From a checkpoint of a small sound classifier.
Model: 1.12M parameters, log mel input, arch mobilenet_v2, norm batchnorm, widths [96, 96, 96, 96].
Training: muon at rate 0.0041, 9300 steps, batches of 128.
Data: 39062 training examples, 30.5 epochs.
Rows from block 3, named by matrix and row number. Each number is 128 + 24 x the weight over its row's rms, rounded and kept within 0 to 255. All counts start at 0. Numbers have three digits each. After the name is the row's rms in percent of the matrix's.
# convs2: project pointwise conv (model.blocks.3.convs.2.weight, 96x288x1), inputs 0-143
convs2.2 102:155108115136093160145146116133144115153173119135121129129130125127166139115105133132090125102141137142110128153157118118125135136110096090158104130155148143151117136108087114115113125160101123117111106138154123137148137135115100058171089117139084111174104138142121100140123155154149107104142131123126108023124109115097133182148111125129134138125119140147139102121132106134127099088114135117123118138129120120145146131122132137134135
convs2.3 104:097154100148089126128145143152133139117096097145181135139113070128126152137114157197143133121104151100119064105121110107141152129142140118117166161132100080141134128134130184157148105177147141119147131088142133138120082111132144114135177142110079124155102100110125121157138082135093122160141127128138112142161102148113102120130139162148097140153182128143108133151109145109186142141117122132110151117096116141095118156117129128115074
convs2.4 100:093086174135151109152091132109118096116137165132112151112145145127154116121093116111130141119115114146169162146117117106100117121116145136166125138142152148179122175162110144129115191107162133098105120116088135106122159124094141141101125128129112131142138134143119124145094170139042091110120130130150131122097137117120125100137087088119087171114108153141134108133111118142131155104136092139132143110109128133139134136092159128156190
convs2.5 100:163164125139121149137128160144128110145137053112095120161135127118121110142124113115134167148127149106158159109130091107138144137155114141103150124150131099147055127163110086126106135165169085129168120125113094138132091147121128159162121139130117096146186125143087102141142113133155123136144130095115134145135083086161164137115109131136161146126118073114143112100134119158127127151122091145139148115147151131110124102176154137131172
convs2.6 102:116132113153137068166117094140111155157169193120152105174128132104113148155102105077101145156120150105088120138111132077151117112165138123135122132125145086156127136108145098113134133124130099083077131128134081116074107129129144133116158100094085123138102122094140118115110130101087138115129126099143156147165075130127166106133131115164120147151129107113143131133168079054110135141097122122113130138165180111139113156086127144108165
convs2.7 100:101155126136142088144104113148123115143104115167097154108147167074167141114121128142138102135141146122098108087154166124132154130173187116141138136175143122110099116143122137129128061151107138134100110094129109134090144172141140134141124123121121114129101141123105125133085161137144122146107121136146076114108110107146109108147112119086089110133162117163109098150116195123169112108123095127087095107119104125148113116167113109133136
convs2.8 096:146094118138149122136155112149153130135137154146125078124125147107170125110147148093100113144135133090156121104118117166123139170101141102139169111117143135140130148091129088140116162119083136121115200142118100123124118145131120109178134167145179137132145096142141155108090135126163131118134138131101145126088154142142116105136152110093114121141071152094110149106125187064126072135099162125119139148103092141121122130081125141128167
convs2.9 097:119135123116151113110131124139116113120105154107091155128094094133121143154088136111111138115123141113123120113118135143093163169109137153158111106144123151147082125151165131083127123146087157113126112082119122161133185149112138105100174106135134140154112140141117091139145102143146107105115144130122141161095143170123105143132108127139118092092148087140144123142146065123104111129114150174087106111140110155125108118125134168108106
convs2.10 099:135142132126112143120133122112106131137097148140175124129146079158098144139133129139148148145123130123128114139146143123140130138091077127106108147150164078138108105111113124116133110118172119120135141113141129170139110155127134114106178115141092159177055144121144067147176154084142149137143120128151110145148118101100120128140161131188174121146143076166128135129142080137118127167131127140140112079171161162101111140111092173143110
convs2.11 098:120159158096116108146108110123172088114084108107115100126130135147145123123109095129135152117126152128154105133129145097117125133131111154186108138120095110117123097104115112113130142140129111128065072158111115177174123154159170140110112127158140119119189179153133153106101109116107143151122157088137124164100192108169142130083138129126113161098146138072120112120152135132097163068152152133115135153160153126142145127111120124104106
convs2.12 098:112182127117152130081121181130152099094118131132145165137124082169101124129099151105132111134125150155104151133123098095118120148132107120164124133115137110138146152113088120121143114133123133123136121146117123123139115124106146142163081139125160119112146118097153182104123133148160155107159124141141105158155094122148142177135108118150110105108113112099121131100155211118141115136102109147175165182087144134137138115154102122151158
convs2.13 099:150115127121129119117105144129138170125120139114100150126130129123125138132099135096143099152132170138159157129131139140130117093113124154068109130142136145128130133127097112127126129121088087148100116160124118090119124182101114129150080132117151109147155195107132161113151107104153117110160141145142118116094135129127131138123121092114048098160179103117088137151114090103129160089119106111100122195113122142084087146165111120172117
convs2.14 093:104099133143135127179122165116142081174123121086100131121145144149134125105109098133088164141133158146062111159128163141133135108104093130105170112131195157113138077141156063156130128127150107107148125101132102157118096113108125126119137136135099112102143144113123175130129116151131145116137126137132111117135100120131112107140139130169126133123121139144180119134096138142134150148108143109125115136107119134160143113135165117133151
convs2.15 104:122135138123110136095139079120117150133109072106096125126144118144087139107124114158167107113137112106153140076106112130141129142118159109126142114128129127134137149153125164121141075102140115125158104127125123138111149107120153124125079103126101135156127154120158107136143152051106121117134161178155080137101138096111086116133082125052138091116127110145100145118119120078105141106152102127109129112135129163111121147146126119087125
convs2.16 098:068120079124142084132119130117086156066133096112180159089109125130107117091113115105117132127135148135137106127140116161104138126114149108117116116133123104119122113133123133143128138086118096118192131128134114115144123125115147158091150118166104110155141088101137119104169100180137145093115147139127186170152156113137175123136155125098128136125088118145147118143108127137134116133106074129131117102132131146172094116110086132160147
convs2.17 095:138100097123126118147122115130078110092116104129113098125126158110145158145168151114174123110124134123133160128139134172099115109122132143088115176163126118132162129129154135111100128123146137184137094143125135121157111118104136117106128116173104114128161112138151071137123123164130135100127119135109142100164099141099136090123176085098114117118098152062121118148148133095120142117163163157107148106133132131161135125124148138106137
convs2.18 094:108104127101121148136077142126191125072134102137132120101107107136107133094146132126125146117116091095147120137101122114123102148122124154153116138125142075159112127140062079123112135101155127136124138127110117119112114141124104117134130123168180123135124135135132123156142108098118107144157149109137122159104118188124132119141107142134078092147140062130106120105104098127139157107134107119104139094140146093110080119176109135104140
convs2.19 100:145117159156092142092120144140168110108124085137152163113126149117115104145124130135149171140141133140108116173143134104119150130117166146149124133105151102121155133142146114118155156139132116141144118129122093082136109157157177080097097125102108118126105054113126114094063143085146092101135101104141193120112094112145129098112098091085120110130148139090108113141153138198108081115154141136139163115095163148128151105145155145084120
convs2.20 103:184111160119119136113123083105114138133142131132144100110092095113164128134166122141141170110134118141185086106121137112136156148120148129117164132130108132101153132107104129117123135152093106145100114097116152099157149177145130125106127131115162097177130153163124121132095129151050083144086127107126107151091113101151131110110085120108193108123114160088106161136088182105105137108106127124136120129086143115080120150111174120101103
convs2.21 096:126200121138132130154092101156097160109144163133125147134122114065131111140156099067166152109139150100134154137140133133135137132143148105134100113100126136137109140125098165090120155123129145094064090124110106118117180138132163119065146142134133109108121119118092158113127085144083099169113151115128125134142176105159104139149106153160127166121147156144109143116124110165108158110123188125109122156138124154124144122074150137152128
convs2.22 097:081148152135118101185106158119103078176119121094076112126110100129112114134135104101104148082103126103134107108128113137130149095142142103142138118140125104112159089144116100120104144127121147151132135149143074124128161146108120125171096142105142140122128160111130115099169120193125113129114132128150128137154118108128186148132180141206110162144155167112137127133096150147149159154138120066133147141102116132129126147128119119121129
convs2.23 095:119092107096149154104135111150110143112134138137128160170094182092123143120136113107125174107161112109134114167100108149138113113110115134171139122127138150125117146141104103132112139142164098112125116085138129098134100138143122130131158105152093133123127136141164118173116147113112089132125105149140142164134146090131117138108133153124178141118117100142088153117115115150145133120110160086115172085106114114194099136130180124115120
convs2.24 093:135110154116127127089111146128118112093117110138177164128120170140116114088169095112112142111134130138147125118131149128152131135111116131033136140121099135132139131136156156125113092106126115167104126122116117123115104148098088159060136154152137130147143143110140143122149105131136083170097099152135141102090151109146181086164082117115145082112144103109130124125168130163108125120141153121124138076149156112142149122142115150126140
convs2.25 097:131110171102118140143136128116082124129134108139093127131099150119100146124100143143098144113157097100139130146112097118123146119100057105108147150140108132126104161174119102118107129163146153114145124139126147112105109133106135096129104109103137089098171086114093104093111137093090105124122118109168144142178158091133157118148116152144127110143107154103090139100082118134124116138162133150095166118137123138103141135145106127118113
convs2.26 094:131104113151122132157127139124157094165147110096141131128134108137125116159171112145117201123144137097119129122148137124122125054164119124122131127147129153152085140127115132157076122128148106150097187158121132111109114153124110116151099108106174115146125144145122164122143141113065133151117128134103115107096090111100169135154131114153141138116127138175123072131124143139124111081134128156141154138160127122126157094135217165150131
convs2.27 096:129135131117152081147143071152108114150083168127126133099123121137147123143111127105136130180111127110121141105136139163144144150123167144141131112121142135161128122079130156105138126113075145148082126135150144124122163158173131122083102087138181141153106162139101153150104112129129133127118121134130165111134155101150149165133100137115106138139126087080090146141133192101147183096137104141121107135161078149149103145151132166123100
convs2.28 100:170093120152122133129118118097144123146142151120166107114109122179133125124118143183114150147125130161106137154118091102116132147140125085135110120146125111138114107151124110113120144141150098142110138145130120116158115124140112143130173158116126147086111133154139115192134146121086121152109115171122109135139126086103130114125136154189100102125071112139141108105124124110144125113115090151124153161137168119136170118139174141110168
convs2.29 098:162112136157121165126153129141173157093096194159092149089139168134079156135128151153132122138101112108134152135138123077108131095183131139169140124128112136141114121113121130133135137159152139158090185157108129088098087138113150135096124136117149131106096135105129120129150162126152121095130121127139143112139115108132126099118094097148088115152161136093155096135145133088162146120118110135105141125105123136092103118122131106102143
convs2.30 095:096133141171145096144122116097121163130137087154140132128138150105118117119073127138101123136163144130176135129145098086121109110107124137154075128169111190144115167109115145090121120106137114119123107135144140095098124125164112152124093115114121139101140169106131159094105133155140106168129111140119143135123136110154099092134133099084099129149126148149099083093125084131123098113141076139140117125142147106142151111102104111136109
convs2.31 103:133158144115107167187160112133121144145139128121077096114132174162135133146143142127148155124122150177173146079156114081102144139130092148125125149138121128183137121142123156132138138140149145120159139136150115101138117097135124144112149103150133138125143161121123142146175155101124134125157146160106141098116158145141132141111108120121116131161079121137125131137141146108127118078154147127154156112160138178159070098142193115119120
convs2.32 092:123112131122111152085163095110120124111117160113119142125109079130128105113116111143130133119127099089183154147118149147129117124144117143136142115132104096085115134136137129134138120135155116122142101109144122153144140160103132130127145132132144084132179112127161101111149110150123133075165141086094155111153120063107145134124098135090119141101079126123101129106105123149086115131114126092133143084152157092146140092075138127157095
convs2.33 099:123168115120139100129125170165106132163154123117108119138107107117144149138132133069155154129119142152146160122136157166125146101165139101109119121098146136114104122105139063124133162083135137154139139150161092079132139080116110140155090111129126126137084104152117126109113095103111137129154126121083121082119108139162109126143093090144130157143115122149140114168141152159135129169097146147111118104098120109104110137116132109142161
convs2.34 100:155180135121130037130123091137167131117133104124132119140113142112139122125113114141127112152139141152139085138133138092108135057111108107149144098138129128133127111081140111119145168128178135111192128143144162124134077148130130131137140131130177091155121142138148096147164149152111095129114147135149154109105119145141113152113153109148094139121120173134138117096131099119097114115104130139153079160130104148155110129071132081116117
convs2.35 104:117161155098129105104122139109142137116077141118191167149108120138159131124133143105089164116142139144113101164140111140120122103112094155137141160087081116132112131108116168161143128144113123135096111128136096121124143136128127152125148152143150121108156136112111123164131080136072143159098139126163144115117091128145118136139138146143121096168105137116129146090123095123160118086123109084126112223134107105146114136126143151147107
convs2.36 101:123169129117109162128088168155193123103100110143137184109125105109110111144133124129127094133097147123140122080160133136158142130127141127149112163106130145115099182125133209119127099186178103119131100169110130094123109172126122108116165113120125114134170155131149220170171131114166130125122113127114151128108133181151113171158123145122110136126143170113106103148151133103148136167111116135140148106126113101087125124169110122136106
convs2.37 103:123113132118129175118130138144126172156111158173107094121110122117145129098092125129138108116135118148087138075084127135127133136118092125088145120115158127099113105146151067156095086173123138154089130159137163148144143103119107091119149141138168120124128160107140106145157127129143140116121141116132165166096151164099117133172129131131122110123120125138123142129109154096180074122109149123146088101186112157135102137066091150135051
convs2.38 099:108127140098163131154184091138116095162164134160173147075112123139149123159174157131114147140112141113138120105137137116121149117128102145130133151116096133118158147104089104146111134133123131083128133134151125082160123133127138115102126095125167138097136166151115127118144100147064163116152145146106073150118112151127125156127120124081128119147131119150098110133120162121112170099130110115144153066101142100142060165172118164127155
convs2.39 102:085131103159119131112141118140120124115121186180138114105110144116147125167066107122108103144083132150113102106149095112129147112122103147116094130144123136129126142093148140117144143115146168073108104124144098124153136141121135133142199108119145115101085112150105130081106137168124111179132097123084154156135171098157119125152136134160095104192101129115162117131153128129140101131104180162115121098100116141102092092159120124111137
convs2.40 099:148119098185141111136135156152114113098094113129133096127125105104147095106130092116123120137093102106158132112114138161126143070117118091118114096178123142149129126125068157118091100111093122140168141134116142127099149156167118129114089120143110118068127105121116160119086139151165137142116106132097095150127134197137117129168093152123083147094147122114126138110146144126169145180114101116096152094114120120142153130166116107114136
convs2.41 099:147151169095121131116102130151095153124120165121132151141138127173111129090144118113150148117138119158132119123150148130176110195118139123163129086154176094153108114160123117120123088145140096155092117160096102187128148166138114114139104084119120134081134149154116110101162080125119097099137144123158133141131107045119144114120148147113141131131139083159104081144132167149121158103124148139097119113080160158133080140121153092079047
convs2.42 101:088136110124116095109125125147130107112179172106172109135152149103113135125080122147141110140132103116162113124115096118153118141084079123103119127120109120088106129145094194122121131132160119071106134118101134150127154121139114165086100140166167128119138150139142115136126138158142125099156101165129123113122164115090122106118087148132176159118140111115131116129083076106146117150094058138150115115134210126108130178146107123135116
convs2.43 102:124148134095158098113119152112158128110154121120146142115104187123127121147148135141106135148126154149112129155127126156103171143133104161117137126129113157131139155130159128111123113142173131096169117141128161151133071140138120101103089107181117128121128136102130170153126145142149127106166103138144133065117099124120129130121128123096115131116082182129093111138154150110114119096117136141135127138168116112095102107102114125156091
convs2.44 105:167171125120116169164142122119130128126082075141180125141167131119135164089134123117132127120104107124136141113132139145154124123139198125107139129135119155088104158090131117099155128143106124162144122139144160136134127149099140165076101143114158143104095149125126134119157082163142140114162140124116114122125137117160151153174087132111157175142129104085146116132114135105097078107128139136131113108137155096141140093109121075134095
convs2.45 100:095163139117127121129157128128152163100117175144149166145116167110143164108110128121125109122123091118169132130111118059108138095119105118102125169199148107105150118156157165136117174106116121129083152135137086108159132128128101125127163153124179140166149125166121135117127107145133158149116108135136133105077108140146136116129149115085106118139131126175157163145078162137114100122122103136125121155103128125140152127104088130166141
convs2.46 105:114161128105137141100090126120114158151107110161121121129126142136161110144154115125135140136103121151145123093150131074084117094144134132150136111138092125114128137108126101116121098119136150104155124145111082112137142086106146122127154113115158137105170120096138129112141110125137111134122169097092095139135081043146174164158114149149091126131092165159118176136156133093132118098166151127119104118124149100110088108167098129145134
convs2.47 104:214111089131136118098133108148136126130137123119160162109118119100094129142168106123094115113118114111179161080110142120102126121164128137129164134146125091125145125121111133143125115120103152131101122132130111147071128163106088149088150109134170107143152128126118176103119114144147163107142112114111174129131132119133090069082147081116149091113161116088131111134111156126105163118103152136117126114119118146078130135093124139154161
convs2.48 103:146095144143127116135112145132141115136132125121093108114111123135147138123137136084156108116124123153093085104108136084145109107108135130160134103141158149070145133169111170096126102114115098145152072110126152082086114138129119107118172135117110103110117149124098154132140127077063127074109156084149181154121104115119129157111117094166119156141129134162112088116123132129172100103161169122105136129159161111136139102171131141103169
convs2.49 104:143156138142078144116153168130106099142113090127102140124149130122081128141131102047114123146131135149155136127124135129146147178126088114080153152128153120161105156115161133142112102145158152090134133061132119093156098108130137161077154119134145131166105129128137138136137126090131122117151139136134118124161110133138085129102090141093145127158134103079121087147124122071141143132142181127131133133125123145126130160120092144071152
convs2.50 097:096176104111107107104169139134101172087158099121124148087100099167127140139175123117100138128143135164114156159106144100143087131134162135094117119155141115148109127130159121130137113106133134108130152112149138135100195116137135143141111112105183109085100103125158133088150105080105099150130133132134138120113135145113133131111128092115156143098165108132138091138158108143132144135112130157122118177134155130100182126137142180101127
convs2.51 099:176147121147142179105155165127094130114110059119131142119121119089169130150148168132153164139124165102118112152154172128130135119128147128133153136113140161112150134121106121128146133131074120135150106099135146111132174066137160181149173115109098138110073107102109143106158166154094125113133097141127150100106108113115127110126159100089138129078131143168130127100141128143132139104128092157158151146158143103112104085137183163124140
convs2.52 098:090163130106110143085115091111131191109093154132084115123078166108118154156104114145121165118128132135189133104131099130150123088147143106111140165116137151107102155133112170120109092101177142127157089150142162134094112119104103125119123123141149132160108116141129128109119110164099107161104103143127097087147153107158136137076143110116136122126102142122098104149128125118126110105090154139111090183122107118126134127138170139131161
convs2.53 105:080165108165129141148107115149128117147140112165064122132134051125156124139106129147123129164093114137130098130126156138147116163145088152136118138131156177121146137129115114131138157145134112147126128164122140120169136065125093092107120136120210129119124124149127144100180170137092138077110128090124149119137125127138134142129090121107124161090116098148107097134120113125122135152137095123128136074146171117150105113148145123141125
convs2.54 101:170103112143123113147131140137130084136105146155189094121129124121127129120123104092115106128125096136147110094136128119144140120090118086116137110114125163158162151139110146143130102145066123108117120110114104113116125149122119127136117161121146135157133175146133098107131178134138133124148147143107175152133153167133091096132125114126138149119145164141110099113112160173160132142109103150151124109142071118123157104131133146115130
convs2.55 103:148170161136102166099130120122100126104125183129137166119130151126096116133151145167134122133114112137146143098125128116123118125120186116103133131085131139114141145172112097141123171146073126203110090143111134144132142096119137144121082130110114136141093144131121087114123131121131135144163131163107141110163149084173110132114122114124111094106129100138148134100144179164147096084140099094141147107093112133136084112137134127110145
convs2.56 102:122154094155110165100144134155119100159164110162145116110130106113119133114110161148151124147110114075053109167128143159118115094158181144150133111131144122155133129119136067115126132161120133090129152149102090068106121080125093110152144105147129105138107153106140103105146129084163123125110133122098099085174112131139121128114104138099137148128153138106113138131116078120108189122125101126118110151118132115143116152142103124111089
convs2.57 099:117132119132138101120159138137122153138089145130090151121107118069127119143143113098121154138141159153173146123095127069139158123149143156141124106126139126103136107143118118117123077114104135142118111088124119189151128167147139144172117130144161137093142141132163179091130159103156132123141161117170139110140138111108202091099147127126138125131100147150128120110114187129145128092151142108133120132163150116132134126082117113136090
convs2.58 106:195192102127132194145148130142123178164158131131130151122119129111093137108187144109115163098152129139119130087115137100147103102127109118140138123157125086120139112128165164148081131140109120140178174129103148108131143089116115127160164131103100131121106134122104110104183124114107139166115119139113143110161131109131131186107156162107084149135143144174124115102118157142129134139108136176119133168193138130102107143155161160136128
convs2.59 104:081098113126121127124178137103152139122133105126154111117140117149083125094130113134104130143153118143146149083132098123122122104130135121118123119134135123119148172087158140127127158139144085067148113141083131057121117089147134129157116132136149113148179178145117163113166132084116113098132119153108128100128150140127194143129111118121133124183120107106107119132114133127084145094140114124130149181130122129096161134090099153144101
convs2.60 102:121154138189127191091084146136070115127093134142079146154130166107121128124114106092139167104161134109122158175118133152137113144085078124150111100144125114145137138116121096112142108132115129123140110136156155123088169170154140129128126154112114122109097128132134125120070124161094152119140155120081087124137086126140133109127114135098143110125092104107109162133112103143092127120098148154154137141028150112128125134134134146157119
convs2.61 106:085071128089120179116133106120100100127122169126131131148106189156118129135127132102110091154152140138153147087114123110139100104089122155118110127168138137110162140122107088140139091149150143088111147079131134126129118113146127158125141160147121153108135131110108144099138136093143135119147100116131136117177127132120115096113080121107110126107161151059166118125111064124106150151114151140136141105162101098110143112125143113094152
convs2.62 102:079127125096129103156139098118117128138112101161165133143154153117108136133144096176112087151138136130087148125123136152136101120084138118132116111081149154181099112139085136130099125152102094150163173143100118159113127154120119112157110117107147110143110122128145104113056136141144129141122112123130128150146109162120100143129090139133150140130128111122146145123159112111122094175094100121078136095141127142202046097113073145167128
convs2.63 096:079114139142114128134139187127105127160127136120094127164172153122125094132122119118094098132106119139142141111119080179130138155107119101110142127117102169119155082104098139119090118123157152109157136175123150151138123117120140117123124135135170097211120114101119098133140129095148150164080128161136144125199104110098106111128112153127126130148071156108107126108135102151104167130126150121132079090142178141149125153147124127134115
convs2.64 102:158183129144115047124181113152122144113117096115099082148132145146170132114140123122108162145139139141133146109126160115126133207178084146122124104110154079135128120103134131092145161151109113155132133162134122121102124073151138137105122123156137122095104133130111124115087110165140126078132150130124148156193114157153119101120103114120136115126103107096144167166147137105127111091132127104097152110103076143091120084146139129123139
convs2.65 095:172159112130128140126099150153156186075120105144174117135142119117151119141151118146132102170108114126119104135129142138113133144119148141130114109124082138128089117159153185115116190135065113176136138154115169130128128092129160119086079113176114106151098166091121113112161114162198135109141162155123118110097130158106117163129146149138134152145155169125117157136105135134106122117120137144118103172116146153122116166122071095114097
convs2.66 095:172112147126106128198134136149151090120138116153151121132143113121154145164146115098135138143129160156145091130142150095121141080099165165152132146160109090155116115166152098147147110123112163143138102101130099114142154143163148107150143132114149125133117129111139122119120109163124124133122111134122170111115123101122145141135210123129106157102160128123129111149178149129132122101144131100136135133125080157097172120125114134116148
convs2.67 109:113130130138124119120127134119140074143087144124115184118161125177128116126174143125131146096126111143097145138113153189123175138112134131135138109116137148122114120152140150139088104108128133166120124088130151152135084118130141124119134138110110123147136115160136142148058144150166173118149163126149104144126143099105164130110094157180154104104107179134135162146132186166122106134106110113144157103127108128102113163120167127125123
convs2.68 098:143120130100122115125127071147119135085154157109135187132108110129145131124118159165109151113139140109130122132128111126128129148130122170122155153137151104133135128104137157139135192106095113073060144092136125079110095108131117130091152122135160097106127139111162135133177106148111100096124119134151110142115105047127089121119155124151139100111106086139171161091130132123161139093087129132155122125151091100143099150103169141132142
convs2.69 096:117140087149122115106096118140124108134074140121112166120104126098159127140156131096094141161165110145092103187134142094101129126106113125145119126124096103120109093145159119153092141143138131153153097113143130140130120129138153129113138141167182108132082123101122154121160121140123146154141135143128096062088157160130139114146128147108140152106104156114136143112105104141093133131158152126097128116067174141107169152068093123105125
convs2.70 100:135114144130170086136129095106150128131174083163103140133141089137095126125111127167127104125089144153106135108124130111121130085128138151155104129134123166111165135122120151098130079163157194165120104111150119135118070146104127146121148125107076130147138136145112146222146134136121113179100111140104106120104119162149088136127119143155115154144150141139136132138156082097102110124124158134134150066132128118100088156134146125116150
convs2.71 097:121079093128123136148111110157147093167119147099170128100171112123161140116118130136119158127128164119153132133128155108155141127177095120153134120105136145135112104103144102140108127116067117092088170111118169142085198138127160144109130134126129135151152126132142079087119113106153146118114113143131128156122117056099108162157119148095176144136202094103142097152173160199162134129141133116090104128142113133112118157108071119096129
convs2.72 101:110186141131122096116116078118144133121137171086142154122149130122067132093140110142151117093157101130139173119113116152112134137103111088127135153171145130128143153114120137097097124161183076124087142152142162065143113194128127120173123122122128128129116143151133123159144089098136129091140133133131079098143122104141139125103114114173128152116111160142078104129128097134145128136112099153090116132146161129118077148134167132141127
convs2.73 098:123100135148112144105147087132165114135090143125126146156110086136146114138110135103153085142123128137116136164145145110119127130143082106198115141096170079105138116157118109136157173111115093119141113135122100094119122137124123146180162140156168126110101136117117118129069130103153123123141136098157122104127055169126108121105118117134095141134112093167131148121116140078139110125121106092095123132100139121090103151128085097134182
convs2.74 100:162113124111126119110120103101076171139123098131142104115117087132111128114140120160163114132121101130077132184136100154104152093137139116110130140147152121139093119129165091123111103120075121134135142106113130133115117077137134127147139113127160125147113148129109088111156092138083122123091137132134094082192128124101121120113164122152155153144103125135129141102125150153052113076148128129107115160135097132113105126115147105110172
convs2.75 103:116119080139081099127134105119094164138131103124092093134198129116148144112133141145130140100135129148111122127121154149114142107118119129151099119133117106144161125034117175145130095118134141087113152123122121129156138097133102109173188178116149142125114123139160109116143166101143110116110132102133074118139104101144089165086134129126164126104144146151122160161091116142102146122132130132100089111164096123189116127159102160140143
convs2.76 099:129128115133148107134139174112097145116111049119104146146127121116129144097172128108127149128112143153193163121108134091119136216122168128124144116125175136088138116114110133139154189105147119157128132139138160084116135059114113086115144167145081102118143127142085157137156123084106133063150153096141180168142146095131156074160125118109122105101111111123093141104114131134116118125134108122106137114134043116138114142106163147122130
convs2.77 097:133172142111108119132110063113123153152146112111135158117120136130157107141136096121170140121146128157178110113116094106136097099136077104170137102099126153146118122117147132151128170093148135130131138131131152144155101181105091128108120128123103130106171122155117089172118139140153122167113125155121176116110123112153105146163169105131151136099132130155125086106181105135135160155108143094134120166123092153107201146103126147096123
convs2.78 097:148129137122122179123136118164125117132154145118184109159124117152152150116159144131086146175118145122136121145115165131141141147117154130156145139182124103132112115120117118125153098120124118179136180159120142174068148086141136128118104111117134093123125173119112127132121120125142163105157133139122094112119122130108142116143093119158114111103134123140106110100135110151095108104163128143139149101107212166142113123117193093119093
convs2.79 099:125101127149120151077133091135148157128156176136112136104092139152121146108137141142149120153110130140132122084147108122131127086119135093206126167109151121096111114209180163130137147142137118135134106111145117094127122130111135155125168156109108138155127154120123116158173163135106107139114137109130093154136120173117072123164134162098134126128146124145155121156155120192140111131106096116139111173137125122138144117116149148141112
convs2.80 102:143107099136143175170150114155114094127104132142157153084111179126152144108117130144106155130123120119166144151125096102134131138135150125146111146125147128118105095122121142112123105155081118125169101148143150150112155168167125145097126141136073104117117140124143140116104134180136143157165123146124101133162098055106139147074138120156117177138097102095165135151122146099137107133134150105093143110102140132149170124102103126131148
convs2.81 099:189154124142115175141128060134177158095083166131106141142144119140111130112143191123085128116100133075108134123121078093157148155136150102142157137086138142114082134143132148121113129106170113132121095127100102157096101136131096162124123098117099103120130118135136098159107136118118101145126110132131134101145104179135123108100142129160129146104162088128141098106155133126133122155097158138119137131146116168144099121174145126130124
convs2.82 107:126159167122126082178117130140141153154080130134148173123145087119095107160120146129125106084133128151097153164136128114125126124137177128165131113134133130133120128168159143114129129114147141125108127102150116110098140121139165129145126116113139149115164125119123133112119124116128127093116135102142090105112114167090143120145165155116146139160151153157138140143159143140130073180130127187119115103122122096122133140114145120153161
convs2.83 100:143154131095098121112133115132112145134108132111187085097133149101138128126150132144138157131089158109116124121133096094141127138131098130096139122111118110140118077108139122135129091131157141102120077130154099117097100165144126147137127113123117130085123184100131109174137079127122151122137139128175090112159121123127159134125119132137145110140086154156131158145156163083127144154152125117132121090110163140110110120095162131118103
convs2.84 108:107167144091129148171142123105148136165094092163107082117135136140110156095131109143136147126137129093138122142104112137134103094123136105094134182140128120135114123105100097125130179151120125107129083092099118150135141114107121130150168108141080117158114156136133092136139155126194131169142136125105122108137154077125154142131153097153143181156124096135123125117122107075169129121108183128117099125141112146132136148069098111115173
convs2.85 100:172151114129141084135146135137147086118151151118111174139148088149201140124108139132147135133122111125102098166114119127126138149104134117166130129163121117167151111146165130118119107108152107116126142118118151127143101106135145117042094141157140115136107093152119140166156101120101156102101157130133156149140127167160163141144084145147104182086085116145128133123129140085180132069143123116121121083102162118161157149092129094085112
convs2.86 092:111105075137131138088155151141151175117116121142116150140130128173160128103142121098115125121114136144170149114129117101115161111126151123136134147123152095130147127158113148129155122133147141137142146084150124118108110092148123117106153142132160173115111158134098151120159122103166155169102141122109100124185080118153142125099109127146131121151113097158130142113152189062139144128075126117151082132126150141118124143177118137129166
convs2.87 104:191188123128102052115123164126139137109153142104105135138090121140146123113112103184120141119131116098138159128112118113169131119078150110138097154159145134145127105118127182091079153166080122128114076096125102106145144084128109126127096105143118143128126107152137130117115153131128105101151134146120165109133120101105130098150100112137132134127181129151126106152137130114109154090113085127132140149113159104144108141134118160123139
convs2.88 098:127209115142136141116109065131124105144153122138129141158128106144159145119065102123112067150148106131087134128131152104142136137127151131129109156087139134166149155167126147122098091161102120095098149118136143070146175139148151123152142111111128141134144106132143130104149090101118142099141143112155149096144101165130164145104096137138124115071152130153086152133113124105131140152139140105127140091095125133182110132151096132106132
convs2.89 098:126125151093144149142146131117126116123123141121153145100127145100154125118151136105114138140128159155161127134101116144132122171111144115111139087141125121118109156145081141092142086130139129139126129152148120141117151114134148121116137125144167143126155151148137094130094149146090118131163126126140114145093121158165147160117080137108143090136133065117157134148148123184108120135146145157127161133128198165147110105197132121129168
convs2.90 099:190082158144096148135118118131146079121113104121093141112115127149155120160121123121133134115109117107115123119098097125148136116130128128111104129115151131106118132110141136099144077128133172181142111070127166157128121183123126148146102132129164150124123132114145086123071174142156118094156153131167186074148102128117113072106121126133146129144074128090123140118122121108114118107170106122152171152143165113116195157099162123109112
convs2.91 105:095190111167121128126152120141101126110083160144133139149130115102155125130075122115125154124133166128098134140117117197136147102153140100132125118133106176087143154109145154152149138128135127127151102185134106111087132121114160109131064142148152121110084152114118140124102143107125173114124123099104138092142156171144127083117170162104122169116120175118101129125145178074139137128142100111100143147138144116145127129112145100099131
convs2.92 094:143192139094121159137134093125135102159123095154167131124080104128161154131136113127138124140119139145094184154133118116133157150109098148130118125142141140153146095145130103101122130146135129135115143148132108056156109114134123144166126111138109122086120115137166156112093097109115111126146125125139109148119173126142124123127116108136148106099129136164171145129141063152095143129137149129114125140122115167113153103161139148109076
convs2.93 109:083077115088091135085118072109082151108178121134088142120083139135127156133136129110130143123112105098128115091141131175119115079172143144144144132135109073167158099175115149148161118142111153120143170122117121157129104117124114145165115100131126142152113162135126110128075152154141119126130105137144161124139083117120170102180108099093144097129103143104141136131140122146126136155113125133113162161129113123151141141122158126115108
convs2.94 100:167126113122136123125130163163081097164108126134137127135137151114165112102115152128120147180126111116122078097108138194146116099137099134083139139110176160110092128106120102138140146142150132080125109140130135079179136086142132085117175109143129149144128090152150122133136099104166128123141132151150130104150093128114112133109093103106143126111118076153115146114132123100128126141118104154117132150128124090120145116104125137140129
convs2.95 103:118112119101105146107112123141103141131090080114185141142139109120119114105119132131105145129116121123175109132112137132144148080107119140133088123126139119093120084123104152137121107096150107126184095098104106101122105102125128131168146143120101138149122098158127143142113120129141155144121112124154108155172099188118164142120065119125106127115119140118166143124113076115093149159132102168187140151113086106149121134109149133146146